From a checkpoint of a small audio-text matching model: fusion encoder norm layernorm.
Rows from block 4 of the audio encoder of a small audio-text matching model, named by matrix and row number. Rows with one number belong to one neuron. Each number is 128 + 24 x the weight over its row's rms, rounded and kept within 0 to 255. All counts start at 0. Numbers have three digits each.
After each neuron's rows are labels from the 100 clips, of 14976, where the neuron reaches its largest size: "loudest band" is the band of the loudest frequency at the time of the peak. Only what is clearly more common there than usual is listed. The data: short pieces for a synthesised band: melody, chords, bass and drums.
# gate: MLP gate (encoder.blocks.4.mlp.gate.weight, 672x256), inputs 52-103
# fc1: MLP up (encoder.blocks.4.mlp.fc1.weight, 672x256), inputs 52-103
# fc2: MLP down (encoder.blocks.4.mlp.fc2.weight, 256x672, transposed), outputs 52-103

gate.20:127183160158102117106151155152157201132117123131106131133116122098134089143150093104071125140149155139116078126193115134146169101118114140141110127152131116
fc1.20:111177142126133111089146140145169177150082100111113133146110145141111113131150115126099136097113167118118099163169112122123150121116148122171122148127118091
fc2.20:109109113158151132140105118104150097134128090135174175156155079129091177124146140165154124125124122106140169129085112102106086106117146135153128139096121139
loudest band: 250 to 500 Hz

gate.28:077135141140138111104165121136159153131124081122158117173093081132133140141178154121086080114098173110125134148140140175158163108118104154145120159136089116
fc1.28:179145133121130138167111137155142125111167153163104169148145105158108136165108171107135091094113080119123118153096146133133108130158127144083164139128103129
fc2.28:105120135095084123102117126155100082115111127109141121108123100183119118158113114075133166136118140114122139127128128150146111145121132133102097151154146138
loudest band: 250 to 500 Hz

gate.664:079111139125101136134137099147122109146144109075167146084159107129161110162126108156135079176118105150149150129156126189145145089148128126158122125144111190
fc1.664:157155124107117095114142111092143122135163153094117120126141170108160132140135135124158163120118105144122110109162138114157094149110104103146137092169151139
fc2.664:150141074142131110129110080085146136159158144140142139166151108084151152108133128107109137139111093133144117181124129143137133162132161144105127130154171136
loudest band: 500 to 1000 Hz

gate.239:106077164112160128190158120117150106128150108129142148189143104150145140119143139092101123084188145146126121153145105098129135112110098123093127160120131140
fc1.239:106127165135151105139109143108097098115129129131138124137140137133099115106150144099102133132180100125121126119112111101112124119130140149095148157105137183
fc2.239:127142119151129150071140102064128143110115125112101149150153169088120070160115108208131123133095120120174167149142147134176097092143132129164122123128114114
loudest band: 250 to 500 Hz

gate.357:086144130123091133102130152126129146128153151080084145136146141099147114154110076146148116170150137153105116094099149143135145139137133139182143095157098118
fc1.357:115096113156139100214127098128152104160118112092136154143139130152130114089119211142117123099153160091140151166110130083083097147126163097147101134077110175
fc2.357:129187145100089125118140172141134157120127115158087114128102145103142113166140098095114117162149135160084086083157123154160203148115104159108123101168119112
loudest band: 4000 to 8000 Hz

gate.454:167156157120152129079113144143131145154114104143143116071145124123140117166117133123130105109120093125147153144165106133160096105120163104173121163108127109
fc1.454:115147144122116121131142101135128099124095145082111165132153151138161097117139122148132139130087132117096115120086084116119164117096116130170097127112123100
fc2.454:131106110155142105141118102118145167118114112170180152131108117177138131092147154116107163107095062133154125169112143153083147116102140117144104140075126152
loudest band: 250 to 500 Hz

gate.104:085166150144112123103144119135103172111144111142111104119120168148143117094129138114051119160133148123161129162164106099097112145120089131123155167095139110
fc1.104:119140097120144129190100113155166114119142148145163151100113114165096123163118091098102120134140072119159146141093104160101126108163095134119100136096100173
fc2.104:133170145154119107075136102149147129100107155094122095160101092075148160126141123119142120082127127107142126119151109150076148128116108119099115105147114084
loudest band: 250 to 500 Hz

gate.283:100126140117087126145108206135120159155131142135121134140130131111099117179123072110122125185147136176072063100161127161105132121122107151089111101136109127
fc1.283:121125133115117089149113125143114069153126138139131097146120113165167139118133163162141143127143151093132129120095151119106149154138143111112138130103132109
fc2.283:136120126104127125048123164137139180128155129135123128132097135132133122132156107119099140122115138165100074099147147193135099110105116145183117089151119094
loudest band: 500 to 1000 Hz